config.yaml
model: "sound classifier"
dataset: "melodies that start on their tonic, played by one synthesised instrument"
hop_length: 160
spec_augment: false
win_length: 512
norm: "layernorm"
pooling: "mean"
loss: "cross_entropy"
learning_rate: 0.027
adamw_lr_other_params: 0.00087
max_steps: 8400
epochs: 41.3
lr_schedule: "cosine"
Rows from block 10, named by matrix and row number. Rows with one number belong to one attention dimension. Each number is 200 + 40 x the weight over its row's rms, rounded and kept within 0 to 999. All counts start at 0. After the name is the row's rms in percent of the matrix's.
# v: attention query, key and value (stacked) (model.blocks.10.attn.qkv.weight, 1152x384, the v third), inputs 128-191
# proj: attention output (model.blocks.10.attn.proj.weight, 384x384, transposed), outputs 128-191
v.224,064,200,200,201,198,191,238,211,219,200,195,213,215,203,171,179,143,193,203,258,203,148,174,146,141,200,131,186,150,189,207,204,203,209,227,256,198,271,200,147,199,220,129,199,205,216,258,214,72,184,204,193,250,196,212,187,178,191,175,199,193,180,210,196,203
proj.224,106,200,183,207,183,196,209,177,195,209,223,199,209,168,199,199,180,157,201,108,182,212,197,179,169,179,173,188,201,176,187,218,209,182,176,85,227,227,183,264,198,209,299,192,160,241,166,200,171,202,221,177,179,204,187,227,167,174,152,190,198,198,179,203,202
v.225,051,199,196,201,195,195,197,206,249,207,194,279,196,199,206,185,222,138,201,173,199,195,199,212,188,240,204,213,298,212,199,180,207,203,186,217,200,163,196,204,180,211,200,198,165,183,196,196,135,271,272,215,215,200,202,279,190,192,299,157,201,121,241,179,204
proj.225,073,198,198,145,252,203,203,220,198,207,198,238,178,186,202,217,218,195,200,202,221,200,207,227,214,207,202,235,202,234,178,253,197,206,206,208,186,197,231,191,204,227,210,205,223,268,215,206,216,192,239,199,200,196,268,194,218,194,205,234,166,216,247,224,231
v.226,085,197,201,182,200,200,200,207,200,255,213,216,204,197,201,183,218,187,254,198,196,206,204,252,214,205,200,201,205,206,195,194,169,196,237,221,200,320,218,115,206,199,200,200,194,315,214,198,154,183,227,190,190,179,199,216,153,212,187,197,191,204,201,206,168
proj.226,132,217,198,196,194,215,192,220,227,151,202,105,204,202,189,186,204,242,203,183,216,227,125,221,151,60,212,210,194,246,280,189,45,186,432,214,232,200,177,335,197,196,223,199,222,195,211,282,199,220,207,205,157,150,197,193,242,233,193,212,224,140,162,205,170
v.227,076,201,236,197,207,197,194,197,213,201,195,197,170,208,218,207,204,275,229,177,189,230,200,202,173,182,200,193,224,180,201,199,198,200,185,190,234,236,144,201,203,192,196,198,193,335,187,203,190,187,211,356,200,215,135,200,199,196,182,196,193,214,201,201,198
proj.227,112,187,211,200,200,166,159,214,199,189,193,192,201,226,188,201,182,207,203,193,205,192,198,179,192,162,179,266,159,190,183,203,215,213,254,190,217,0,205,258,201,200,197,205,155,146,195,175,212,240,214,186,200,223,209,146,236,200,173,188,190,233,197,279,214
v.228,154,208,200,200,200,205,201,202,165,200,168,199,205,200,198,195,199,209,202,222,200,204,203,145,209,201,199,200,237,141,202,200,197,199,200,193,198,191,221,192,200,202,198,205,129,212,202,203,244,64,196,199,201,203,199,208,199,200,212,205,201,204,199,201,195
proj.228,202,201,214,195,201,202,200,180,155,201,254,183,210,202,189,200,233,183,188,194,192,196,207,210,199,212,187,196,162,179,175,218,129,81,134,186,191,112,189,190,176,190,188,187,210,235,201,155,182,201,227,191,197,204,195,277,131,204,256,167,203,216,233,147,155
v.229,067,201,191,186,259,205,197,215,145,194,201,194,201,195,162,145,190,224,200,197,203,143,197,159,178,212,188,201,219,232,196,190,233,200,206,190,195,346,188,235,198,197,222,200,249,205,128,195,222,203,195,228,188,182,205,528,197,202,198,198,198,205,202,202,191
proj.229,098,215,222,193,205,179,217,182,208,201,206,263,171,176,218,189,232,247,206,178,196,189,197,198,253,208,211,225,197,199,218,170,316,201,168,210,199,257,197,179,221,144,165,253,205,199,212,214,39,192,145,262,196,175,199,158,192,226,226,217,218,126,178,203,191
v.230,061,217,197,200,209,205,193,192,182,204,196,200,200,200,200,204,117,301,279,180,201,206,166,211,171,190,166,202,128,201,198,200,183,215,191,137,208,285,231,171,197,192,159,200,146,219,200,212,201,206,217,240,226,201,200,215,206,195,167,211,198,195,249,199,178
proj.230,101,165,253,222,188,201,215,192,175,213,189,198,209,180,202,202,197,195,202,205,201,188,289,220,176,199,201,212,252,232,201,229,200,191,177,190,206,205,230,202,249,199,201,186,200,218,246,206,205,194,212,200,209,226,195,174,209,217,186,201,194,197,201,179,200
v.231,333,200,200,200,202,200,200,200,200,200,202,200,200,200,199,200,201,199,199,197,200,299,201,200,200,206,200,200,200,200,200,199,199,200,204,190,200,178,204,201,202,198,198,200,215,194,200,200,197,208,200,201,189,200,200,0,200,194,200,234,199,197,197,200,200
proj.231,270,201,308,197,191,215,209,202,78,202,270,215,214,200,208,182,199,180,222,203,197,193,200,200,200,188,199,197,195,200,185,241,195,195,195,207,179,201,148,215,207,199,239,190,203,201,187,202,201,199,200,190,203,201,199,210,205,215,281,200,198,215,146,212,196
v.232,045,196,189,204,278,214,196,201,200,197,201,192,208,199,187,129,142,174,210,181,198,123,194,181,216,200,199,200,217,162,197,200,200,306,240,167,153,281,174,207,187,134,145,204,126,234,200,196,277,114,141,164,314,244,200,215,202,158,190,182,188,196,196,200,222
proj.232,049,224,201,184,170,201,235,177,128,232,208,373,236,196,184,274,219,207,186,218,163,199,245,184,86,177,200,187,162,207,204,199,204,181,0,201,176,217,197,203,203,221,232,200,184,260,195,172,181,195,199,206,201,187,197,202,216,197,206,214,203,226,186,160,200
v.233,072,206,203,197,186,205,202,217,204,183,233,179,240,208,199,202,196,202,200,358,201,221,209,193,256,192,200,207,231,194,200,163,163,202,231,356,207,52,166,185,205,199,189,204,205,198,228,200,199,295,189,173,194,219,229,183,199,210,343,195,185,142,275,195,202
proj.233,099,201,199,201,213,215,218,111,199,195,200,208,187,200,201,198,196,213,234,218,195,45,199,220,235,214,200,206,352,197,139,201,200,198,199,227,175,202,200,225,195,176,193,198,200,199,185,240,212,204,205,200,217,202,218,180,199,196,202,196,200,205,208,234,240
v.234,054,196,200,194,201,203,200,199,166,193,141,187,200,196,172,177,187,218,224,167,200,198,194,198,175,150,181,189,162,250,194,199,188,192,233,185,195,226,189,200,198,211,190,213,225,189,202,222,587,203,188,195,199,198,176,393,215,205,213,242,206,200,194,201,188
proj.234,076,198,177,231,215,211,222,169,222,367,184,235,194,201,270,206,220,199,204,250,174,188,202,319,196,255,200,106,202,149,206,191,344,244,198,261,197,195,279,180,226,184,201,207,167,210,192,187,165,211,198,236,184,241,200,205,198,196,198,200,211,210,149,199,243
v.235,048,203,210,196,138,210,242,202,191,213,185,201,227,198,201,193,189,187,208,210,220,185,170,177,85,215,193,201,212,161,229,192,197,244,194,19,199,186,215,595,199,221,192,235,201,170,204,207,217,229,229,219,312,201,199,325,188,205,189,206,169,163,228,224,197
proj.235,046,194,212,262,194,169,206,76,201,227,199,203,193,204,196,199,217,192,331,198,202,195,212,169,205,212,195,199,152,199,208,203,207,201,199,162,219,200,200,25,241,182,216,200,169,213,192,174,189,175,197,220,185,144,174,85,156,169,199,200,201,212,187,209,216
v.236,048,200,189,200,211,187,190,259,220,216,202,200,195,199,189,201,175,197,189,195,200,128,203,197,251,229,253,255,190,188,211,197,200,215,134,176,200,187,224,249,188,199,199,199,131,189,192,189,205,187,211,223,358,205,219,195,191,188,224,224,208,199,230,191,192
proj.236,040,197,203,103,193,194,193,195,196,190,204,232,253,210,193,157,150,208,196,203,218,270,202,175,143,199,199,152,150,205,204,190,154,185,205,187,214,200,199,200,219,166,201,166,199,254,200,222,74,215,203,193,226,196,200,182,238,254,198,172,191,194,178,200,203
v.237,052,200,200,188,200,189,211,206,289,208,189,230,201,247,202,202,271,230,128,215,196,174,177,162,227,200,204,195,215,192,239,197,218,201,200,215,200,219,192,224,199,225,207,216,196,299,233,150,199,216,225,201,134,203,203,237,171,339,147,202,200,167,257,203,200
proj.237,068,198,186,211,211,200,200,0,195,201,199,213,143,200,205,30,195,208,284,196,197,208,126,185,149,202,204,200,208,185,199,201,200,197,215,169,198,202,212,196,130,205,197,215,208,204,204,172,175,176,191,193,200,224,148,165,187,159,196,204,224,204,118,192,205
v.238,068,188,197,201,203,200,206,200,188,199,178,200,200,192,198,204,201,180,201,200,196,167,241,168,273,196,203,199,199,188,196,190,199,193,229,224,200,220,215,236,203,205,173,210,199,105,197,200,283,230,217,182,200,200,156,282,192,200,179,210,191,223,106,102,203
proj.238,109,201,196,211,199,270,291,201,213,184,199,198,168,207,202,201,153,208,236,236,176,204,101,172,190,201,199,201,206,52,192,192,187,199,176,199,197,201,134,182,200,198,199,194,196,160,190,147,178,205,205,178,233,220,195,110,171,199,175,197,248,206,190,195,196
v.239,054,204,201,204,184,195,198,197,244,202,222,178,197,200,211,194,215,186,197,105,183,209,254,208,202,211,224,194,214,227,222,214,200,200,283,241,195,208,182,180,202,236,208,203,212,176,106,177,197,194,199,134,165,219,195,178,204,201,194,207,204,165,160,201,200
proj.239,046,201,201,204,204,211,201,211,233,183,196,197,120,195,200,196,203,206,209,140,213,202,148,208,261,208,178,200,210,217,195,188,211,199,229,302,208,162,203,199,198,192,156,192,208,148,199,222,230,198,216,214,186,218,232,150,243,179,183,157,195,183,200,267,184
v.240,058,255,191,214,229,171,203,201,199,196,207,226,259,198,204,215,202,189,196,255,203,264,191,203,211,217,198,236,0,103,201,209,201,215,199,200,214,190,258,223,220,208,207,208,184,198,188,200,204,211,182,199,0,210,200,199,203,199,322,186,200,167,150,180,202
proj.240,056,210,200,205,195,193,207,205,68,200,191,188,191,216,196,351,195,192,187,166,201,184,156,205,200,197,189,191,200,185,202,195,231,195,205,198,207,68,70,162,197,184,328,197,198,294,201,306,236,209,174,201,203,195,199,199,189,518,200,186,196,214,212,190,200
v.241,032,189,176,199,247,203,338,230,183,171,176,198,231,203,204,193,283,223,218,203,193,13,165,214,167,152,195,229,290,184,197,210,193,202,130,182,199,303,202,180,161,73,209,209,208,199,250,178,279,233,195,263,163,208,226,229,215,198,189,216,207,136,283,202,231
proj.241,053,199,197,199,204,177,197,202,201,200,200,140,198,0,197,199,200,183,200,192,202,202,198,207,201,200,200,200,217,186,196,200,195,197,214,204,186,199,199,200,200,200,201,209,190,202,152,205,199,195,198,200,200,168,200,201,205,196,200,200,200,200,187,196,204
v.242,061,209,196,200,210,210,201,227,200,183,206,200,196,193,204,203,89,177,203,264,197,206,200,199,156,179,196,199,159,207,200,206,176,182,210,196,193,181,160,154,200,162,201,177,206,217,186,199,236,195,196,154,167,234,204,158,258,200,64,181,192,204,219,200,192
proj.242,057,213,200,334,94,199,200,199,208,176,208,156,213,193,186,151,206,217,221,159,200,187,202,199,185,218,200,208,207,216,184,201,205,212,208,210,224,190,195,201,270,194,198,195,202,174,197,195,214,209,187,206,201,228,231,203,222,201,184,200,166,208,200,228,216
v.243,052,191,202,187,177,239,205,205,150,201,194,201,130,201,200,115,222,214,198,201,200,188,191,200,67,221,520,189,220,200,200,202,266,215,116,191,227,170,207,214,212,202,201,182,327,206,239,215,161,205,218,208,196,205,199,200,222,287,224,219,181,220,195,205,191
proj.243,041,200,190,194,190,212,238,164,246,224,199,209,117,180,259,220,226,200,201,242,271,246,205,197,198,200,193,233,177,191,210,212,235,157,166,219,199,250,217,252,228,225,104,291,170,199,197,172,192,186,204,206,200,201,201,175,194,230,111,238,233,195,197,190,206
v.244,357,200,200,200,200,199,200,200,202,201,202,200,200,200,200,200,198,200,199,196,199,208,198,194,200,199,200,200,440,184,200,201,200,200,201,201,202,201,196,200,199,200,200,200,245,229,200,200,203,241,200,195,197,200,200,203,200,199,204,186,200,201,199,200,200
proj.244,322,201,197,190,159,219,209,186,205,199,200,211,200,207,202,198,201,183,199,188,181,199,197,213,200,191,197,192,191,207,203,199,200,200,211,199,187,195,168,184,195,191,218,195,201,199,194,201,200,200,204,182,199,189,200,199,202,200,199,200,188,215,187,194,202
v.245,076,183,194,201,188,213,199,195,200,201,197,199,200,201,202,181,206,192,199,243,194,205,270,157,188,200,198,204,191,367,200,199,200,204,189,206,205,196,82,217,200,202,208,176,191,196,228,189,199,214,189,202,259,198,199,417,192,191,188,218,200,248,215,206,186
proj.245,136,190,207,207,197,184,192,176,196,197,200,184,203,221,192,186,194,192,198,198,181,214,205,131,188,263,184,241,0,202,207,204,196,183,215,203,323,171,286,230,143,218,199,168,190,196,94,200,188,200,177,271,132,186,169,25,186,199,200,200,190,178,200,190,178
v.246,062,184,226,197,195,204,274,198,231,198,205,213,196,212,206,198,200,198,205,157,201,199,190,190,186,205,210,200,259,234,201,202,200,192,204,137,222,188,259,269,255,168,214,199,109,220,213,209,200,195,269,200,149,205,201,159,200,185,232,132,220,207,280,223,208
proj.246,053,195,203,157,187,199,199,234,167,234,180,198,243,134,211,200,166,211,138,199,209,226,216,162,161,193,220,185,188,241,205,200,194,192,217,189,175,202,339,51,217,206,211,248,213,213,204,286,201,236,206,199,194,155,196,194,226,203,203,184,200,215,248,198,167
v.247,050,188,197,206,187,276,169,194,277,261,239,189,201,192,197,200,210,124,187,196,196,225,205,246,246,189,177,207,202,185,202,235,195,261,136,199,202,209,215,232,200,200,201,178,166,216,226,195,155,210,163,212,224,200,223,215,200,204,244,220,194,188,197,185,183
proj.247,075,224,200,164,300,154,207,176,197,195,249,199,202,246,197,193,210,200,195,204,191,193,199,209,209,196,214,193,205,200,200,193,192,196,224,202,129,188,188,203,214,174,207,200,195,225,169,203,195,227,224,195,200,180,211,183,193,204,208,203,197,201,206,212,194
v.248,047,211,200,197,191,183,223,200,221,186,251,220,50,199,197,225,257,208,218,199,200,208,197,218,137,210,384,193,210,192,202,199,215,217,183,219,200,216,232,218,200,208,211,27,262,200,211,199,110,200,198,201,62,153,203,173,200,198,177,187,254,135,210,194,183
proj.248,057,205,223,207,180,193,190,212,202,209,190,212,168,183,208,0,175,200,198,198,196,259,199,203,155,214,205,169,199,201,204,184,200,201,239,206,193,200,214,204,201,202,285,231,190,242,196,193,203,191,201,195,203,199,184,204,196,225,201,190,200,643,184,194,199
v.249,037,93,412,200,201,233,231,203,116,211,139,200,211,200,182,190,187,201,185,197,201,140,256,163,118,216,198,200,158,245,206,200,202,189,259,137,224,170,190,159,231,253,195,222,181,206,189,227,210,264,244,207,198,199,201,205,239,169,266,182,184,192,110,213,247
proj.249,027,197,203,153,183,203,198,200,201,191,200,214,194,200,200,207,200,254,216,199,199,202,200,200,193,199,199,194,200,200,207,198,194,203,225,200,204,199,206,203,182,181,235,199,205,226,205,200,202,202,198,200,198,199,200,198,200,209,198,200,200,198,200,181,198
v.250,058,192,200,195,198,182,225,199,264,199,201,200,207,200,197,297,201,232,200,200,200,15,197,182,203,227,213,200,326,286,202,204,188,229,205,201,204,179,325,251,200,155,255,195,133,190,240,212,208,105,208,233,200,174,202,184,199,199,246,201,207,215,246,200,196
proj.250,083,199,222,196,211,194,111,196,186,185,212,197,219,360,201,200,149,188,191,186,156,207,184,194,214,210,201,191,198,184,234,201,200,201,211,164,200,272,194,198,317,112,123,185,219,203,204,211,211,189,186,180,164,188,183,196,201,189,196,201,184,199,215,206,251
v.251,084,191,198,202,199,169,198,206,158,200,125,200,202,202,199,242,242,203,190,196,200,291,222,109,226,210,195,200,200,212,199,191,184,219,253,218,200,195,190,237,194,161,194,202,219,202,186,195,621,157,212,166,200,200,200,209,201,198,206,214,197,214,292,186,201
proj.251,106,199,198,177,203,201,211,197,184,187,200,234,204,182,199,200,184,201,192,261,185,198,203,207,209,199,190,169,200,193,196,216,201,229,70,199,301,186,200,204,196,177,200,184,206,233,207,256,188,201,171,208,199,194,211,0,186,184,214,180,229,186,219,200,201
v.252,060,200,237,204,194,191,186,192,213,197,184,199,200,193,182,207,201,209,197,203,200,290,199,221,191,202,241,174,238,198,202,201,198,203,201,186,203,185,141,203,230,208,191,193,248,91,213,199,150,209,284,227,213,190,177,228,199,217,233,201,200,202,161,223,192
proj.252,085,113,208,202,180,204,210,196,200,221,195,200,219,196,221,384,189,211,233,198,202,217,200,186,197,201,200,218,197,194,202,152,199,136,135,253,190,233,198,180,200,204,181,219,203,115,203,133,188,191,203,151,193,198,202,176,198,193,186,190,196,199,89,194,206
v.253,055,184,194,192,205,186,209,190,246,198,218,198,214,182,219,199,173,206,204,497,197,135,202,189,197,189,207,179,275,185,194,201,171,199,184,246,193,276,199,200,199,200,205,189,212,197,195,200,182,182,185,197,206,180,213,193,194,174,271,203,177,168,222,204,201
proj.253,061,189,274,175,206,196,199,208,198,199,210,185,190,0,154,185,183,196,192,0,196,170,166,63,200,212,215,187,199,195,197,217,200,205,208,153,200,201,193,229,201,236,213,197,202,214,173,195,173,200,201,198,198,196,203,200,210,147,199,202,171,179,200,198,199
v.254,053,225,198,184,200,199,225,200,200,211,203,202,201,183,212,197,156,186,227,203,214,113,165,204,199,206,200,200,152,206,185,198,205,184,309,221,195,179,113,163,201,201,210,223,210,190,206,213,203,189,223,199,201,186,200,206,193,200,221,198,175,200,225,208,214
proj.254,051,0,227,245,213,184,205,497,204,202,182,193,246,177,211,213,201,200,233,142,209,206,193,195,204,219,167,200,187,193,152,176,203,198,200,187,198,203,202,199,204,225,172,201,231,179,200,199,197,104,146,195,198,199,209,248,211,181,154,194,196,200,200,201,216
v.255,046,188,199,200,166,188,194,200,203,205,176,187,204,169,178,203,206,181,186,0,213,219,204,244,258,200,191,200,197,153,225,201,216,212,172,199,200,190,206,253,207,200,196,195,170,212,234,189,79,165,170,182,237,185,200,211,194,213,219,202,186,212,182,201,174
proj.255,036,239,202,184,224,200,191,195,180,193,197,206,235,200,251,217,204,200,194,213,157,172,199,213,204,214,205,192,202,199,237,194,0,256,207,204,202,192,172,204,239,90,189,202,220,224,182,200,188,196,137,200,215,199,289,190,200,201,226,201,179,200,206,205,193
v.256,119,198,200,195,189,189,203,200,204,198,172,202,201,193,202,203,224,198,191,201,211,208,212,202,140,199,209,195,193,217,197,192,201,194,198,197,203,190,163,172,202,199,201,213,210,186,199,217,198,191,203,208,259,203,187,202,199,207,193,223,197,190,194,202,193
proj.256,129,278,215,206,203,206,202,216,183,176,209,236,136,211,150,232,195,176,201,127,252,192,230,180,211,186,222,207,204,277,254,226,194,229,196,159,208,176,196,200,225,198,200,182,189,200,218,199,232,193,212,173,152,145,192,126,156,193,255,193,172,212,214,188,129
v.257,060,166,201,203,200,203,201,196,171,175,209,200,172,234,176,172,201,198,185,159,200,205,215,233,47,201,159,199,200,227,225,199,192,200,204,149,203,76,203,195,200,221,184,200,200,179,188,181,325,224,201,166,316,206,182,206,199,200,207,211,202,268,191,184,199
proj.257,071,224,205,215,190,226,173,172,182,219,199,191,202,194,146,229,199,220,154,244,191,219,228,213,194,152,187,247,203,189,215,194,198,206,222,185,223,225,203,226,198,135,195,206,206,207,209,197,206,212,200,213,183,245,173,192,189,197,195,192,193,199,201,100,208
v.258,073,236,200,218,183,185,190,200,207,197,183,195,194,182,202,0,273,173,206,84,203,191,213,291,233,210,189,199,191,198,196,193,203,205,245,201,203,212,202,222,199,266,200,197,197,196,218,193,335,235,202,201,200,196,189,213,197,197,204,203,201,193,197,199,200
proj.258,110,191,201,163,203,192,268,84,188,200,196,164,218,207,170,204,156,197,197,197,244,245,295,201,217,199,181,201,202,189,197,199,207,110,183,189,196,146,199,172,197,154,198,195,203,245,207,193,172,202,183,188,197,214,201,221,200,198,205,229,145,297,229,192,194
v.259,050,216,193,200,207,208,220,204,226,191,215,190,227,194,204,162,117,202,235,253,184,215,144,177,209,203,220,214,228,207,200,200,192,193,402,39,204,228,212,197,215,224,125,191,202,200,193,222,195,239,208,136,211,294,226,200,212,204,146,183,231,207,189,199,207
proj.259,073,218,200,213,235,210,191,202,193,202,207,189,196,188,203,203,196,210,196,196,220,200,203,384,181,249,142,196,201,210,214,239,198,139,186,201,201,214,205,195,197,203,280,182,167,205,199,203,200,178,192,200,200,203,96,183,199,202,192,212,201,197,194,207,166
v.260,081,200,175,208,209,210,196,201,240,200,200,201,200,199,192,136,203,197,200,199,204,33,167,222,244,199,190,199,118,216,197,191,198,212,219,194,199,247,63,180,189,223,206,181,301,226,226,196,266,210,188,218,463,202,200,203,213,202,203,208,200,227,225,196,200
proj.260,129,196,212,223,241,241,173,194,209,276,202,195,246,179,162,237,135,199,167,218,203,259,248,344,188,284,202,181,204,194,206,200,196,194,155,349,211,197,200,190,200,171,194,149,179,211,200,203,178,205,167,221,196,173,209,196,203,195,210,199,249,195,311,220,218
v.261,062,194,191,205,231,190,200,198,201,214,205,225,211,212,216,221,226,191,200,202,189,114,200,176,182,200,202,200,39,237,191,209,246,185,235,185,200,129,209,209,184,180,229,202,214,221,208,220,177,140,208,218,169,214,215,255,207,201,127,151,199,206,201,155,190
proj.261,113,207,192,213,189,290,192,245,215,248,234,205,152,195,213,170,199,190,201,236,202,207,201,200,179,205,222,191,224,183,231,201,190,192,217,200,195,170,85,270,201,201,203,200,176,201,199,221,187,204,246,301,150,244,170,179,195,185,194,267,227,420,206,186,210
v.262,066,190,205,201,201,200,214,202,198,151,211,200,184,201,200,28,0,287,187,216,223,163,186,322,187,202,200,202,227,195,200,200,200,252,206,204,204,192,436,174,191,199,253,198,247,209,207,210,202,201,201,207,181,249,187,211,205,200,181,213,200,202,203,201,199
proj.262,133,191,181,241,176,210,221,202,203,275,200,208,189,148,329,192,179,198,254,230,220,182,204,195,192,199,182,207,215,185,210,219,201,210,208,201,228,229,139,197,198,194,202,149,188,255,262,201,285,208,191,319,245,237,164,180,210,208,131,210,234,204,238,197,192
v.263,043,308,200,193,185,213,267,215,203,199,215,204,218,179,206,181,207,201,202,0,196,207,187,160,250,248,216,188,207,332,186,200,219,180,227,130,174,208,245,254,220,198,192,199,227,197,209,206,140,204,206,196,186,159,200,211,212,245,199,201,197,282,200,168,202
proj.263,073,203,196,200,199,216,200,205,191,216,204,201,204,211,203,195,202,203,225,188,189,185,193,199,68,241,190,193,202,199,203,246,203,207,123,208,199,201,178,188,274,200,191,212,145,196,233,198,195,205,206,186,198,202,200,171,200,219,199,193,182,189,193,216,186
v.264,061,175,205,199,224,171,185,203,276,205,200,201,196,146,200,202,138,176,291,187,212,184,303,216,175,202,207,184,241,253,186,200,207,179,250,195,199,164,196,253,210,198,195,200,202,209,196,208,198,259,179,208,192,205,192,231,193,201,228,106,200,176,139,199,201
proj.264,101,183,219,195,175,213,204,69,179,200,195,330,194,231,227,187,129,214,190,215,193,197,223,210,201,216,208,175,176,213,143,197,232,200,268,192,215,211,129,206,210,213,199,199,199,213,199,206,192,198,202,215,166,167,201,178,199,234,236,196,182,232,199,192,198
v.265,050,205,199,204,200,199,179,200,277,216,245,197,208,193,176,203,334,206,192,179,204,202,200,272,184,207,202,182,170,213,221,207,253,202,165,177,202,200,139,260,193,196,197,178,204,259,179,150,200,219,199,203,135,192,179,313,187,167,218,206,165,210,260,166,197
proj.265,058,216,200,192,220,193,192,191,180,199,195,230,534,229,193,165,185,182,195,187,158,195,204,358,218,208,198,188,191,207,207,172,216,205,191,193,173,196,182,201,179,201,197,278,134,217,197,192,127,207,224,101,202,198,202,205,234,237,203,201,195,199,231,276,204
v.266,075,226,202,202,196,197,200,200,204,151,202,200,208,201,198,162,210,194,201,0,203,197,200,197,225,206,199,213,235,196,230,192,266,196,188,156,207,95,121,219,201,200,285,173,196,201,198,202,189,253,229,200,169,194,208,201,202,193,215,197,219,204,239,204,201
proj.266,104,205,200,175,209,229,200,167,192,221,204,193,41,151,201,201,189,169,201,142,202,210,200,241,193,185,102,238,280,196,204,184,298,202,158,176,221,106,203,153,230,181,190,210,196,190,219,196,201,194,206,206,225,221,190,201,177,218,184,203,179,196,197,184,191
v.267,074,187,176,199,204,179,186,197,184,215,182,202,202,213,203,200,163,203,202,160,204,223,195,207,201,201,200,238,198,173,202,192,181,190,122,520,200,177,210,194,186,197,192,195,198,161,201,171,77,179,211,236,201,202,214,184,196,183,206,198,243,198,200,206,188
proj.267,115,197,203,227,226,241,197,270,236,175,200,156,185,197,204,201,278,241,199,193,201,176,221,153,221,197,208,216,181,178,231,218,201,251,146,192,190,267,193,187,253,228,158,204,215,129,186,180,199,194,115,199,283,257,193,262,170,243,193,187,199,201,184,172,216
v.268,043,231,199,196,278,192,192,205,198,200,169,193,201,217,202,220,181,193,152,197,202,206,213,217,187,230,174,211,201,189,203,188,216,206,205,203,188,189,183,178,222,239,271,188,202,133,198,202,114,262,207,198,181,187,194,231,176,195,196,120,205,204,79,222,208
proj.268,046,306,206,185,136,204,177,194,187,283,200,202,199,197,201,204,194,192,198,200,216,189,196,194,218,81,199,223,78,158,199,182,199,205,194,176,213,127,164,214,202,216,208,200,229,219,200,198,197,200,184,197,215,204,201,194,198,201,221,201,257,332,201,187,192
v.269,076,203,200,200,182,200,200,208,190,205,200,191,200,208,204,163,225,201,193,198,206,257,210,200,181,202,187,189,52,206,182,204,201,182,202,249,208,87,198,198,200,199,196,200,196,200,153,210,227,205,195,189,178,210,156,216,195,153,197,226,138,201,221,200,199
proj.269,122,170,218,208,231,172,173,203,235,200,185,186,230,195,173,184,201,202,189,209,205,195,203,184,166,247,249,152,200,133,218,201,205,241,198,203,142,227,181,195,218,167,156,216,200,190,163,178,191,199,223,150,213,200,229,198,225,202,128,198,131,240,200,289,279
v.270,323,203,200,200,200,199,202,200,196,200,203,200,203,202,200,190,199,200,201,200,200,200,200,197,196,200,198,201,230,156,201,201,202,200,197,199,202,202,203,199,200,201,198,202,205,203,201,199,205,201,197,196,199,204,200,199,200,197,199,201,201,200,198,201,200
proj.270,223,239,168,203,195,248,198,147,209,201,172,213,206,197,209,203,193,152,256,201,100,135,200,189,200,202,41,198,203,128,191,323,199,204,194,188,73,222,197,207,204,190,337,201,201,207,189,198,200,200,205,195,186,192,215,211,186,203,331,200,185,203,201,201,206
v.271,056,214,200,196,194,197,177,193,157,199,199,197,201,206,209,191,195,207,199,187,198,177,263,195,204,210,189,194,179,191,222,184,193,189,177,355,200,188,277,217,206,230,202,200,175,200,197,175,210,184,211,195,225,196,207,205,200,200,189,200,267,201,239,200,203
proj.271,088,195,196,192,201,199,212,238,211,198,199,198,193,175,249,195,192,202,197,215,199,246,189,232,198,164,197,194,237,190,455,199,192,198,545,207,190,187,204,173,202,297,182,205,208,142,187,195,199,200,249,197,194,197,220,203,205,219,189,153,196,197,198,193,200
v.280,046,125,183,197,205,233,259,204,156,199,227,199,208,190,191,167,200,194,182,180,222,202,189,257,200,138,200,200,145,250,210,194,220,201,185,229,199,185,204,93,205,206,183,214,210,218,134,192,200,216,205,190,181,213,195,241,201,232,197,198,202,202,170,163,202
proj.280,010,201,105,265,201,182,199,220,198,173,198,191,201,200,197,199,195,197,174,196,199,200,198,201,202,196,167,200,126,188,195,180,223,229,188,200,218,200,199,204,200,199,224,205,187,201,201,127,220,201,201,202,194,200,232,200,238,199,197,200,180,195,201,206,199
v.288,183,201,200,201,200,198,199,200,199,193,197,200,192,201,201,201,206,209,204,193,200,182,192,185,207,200,201,199,200,207,200,200,201,202,218,269,199,59,279,204,195,187,204,204,234,203,193,186,186,208,199,202,193,200,203,388,201,200,204,178,195,201,201,198,198
proj.288,189,287,206,151,219,235,199,195,188,200,208,187,239,220,181,180,198,260,188,243,205,235,200,108,233,199,212,214,220,196,201,218,195,161,199,183,167,211,215,204,180,207,202,184,204,210,142,198,226,209,223,188,238,193,215,233,221,210,208,205,208,293,213,271,182
v.289,096,188,202,200,186,205,193,200,177,104,191,200,200,209,206,223,157,168,200,202,200,175,185,198,381,215,196,202,202,180,200,198,190,202,214,185,200,259,183,164,203,268,201,201,197,243,201,190,186,242,203,202,140,199,202,268,194,208,199,217,201,209,216,237,199
proj.289,150,210,227,202,194,213,210,294,220,215,221,190,181,235,88,211,198,138,234,184,199,151,181,177,176,196,255,229,174,218,201,190,215,202,206,193,212,200,206,172,196,137,238,185,139,202,216,193,291,196,194,219,196,205,222,161,184,255,160,200,215,135,186,184,197
v.290,092,200,201,200,189,200,187,207,199,199,199,202,196,207,197,215,190,196,201,300,202,196,221,156,191,200,192,197,0,195,205,194,197,193,211,270,232,197,199,166,214,170,204,197,200,205,202,194,201,200,174,174,220,200,198,229,188,206,198,184,233,202,214,200,190
proj.290,113,214,191,213,236,200,207,195,3,211,167,161,197,164,194,216,258,228,176,208,45,185,196,176,198,187,174,198,289,170,231,166,223,200,206,196,178,156,205,224,194,248,283,233,184,164,199,194,238,189,191,211,201,195,202,217,198,226,117,181,205,199,211,81,184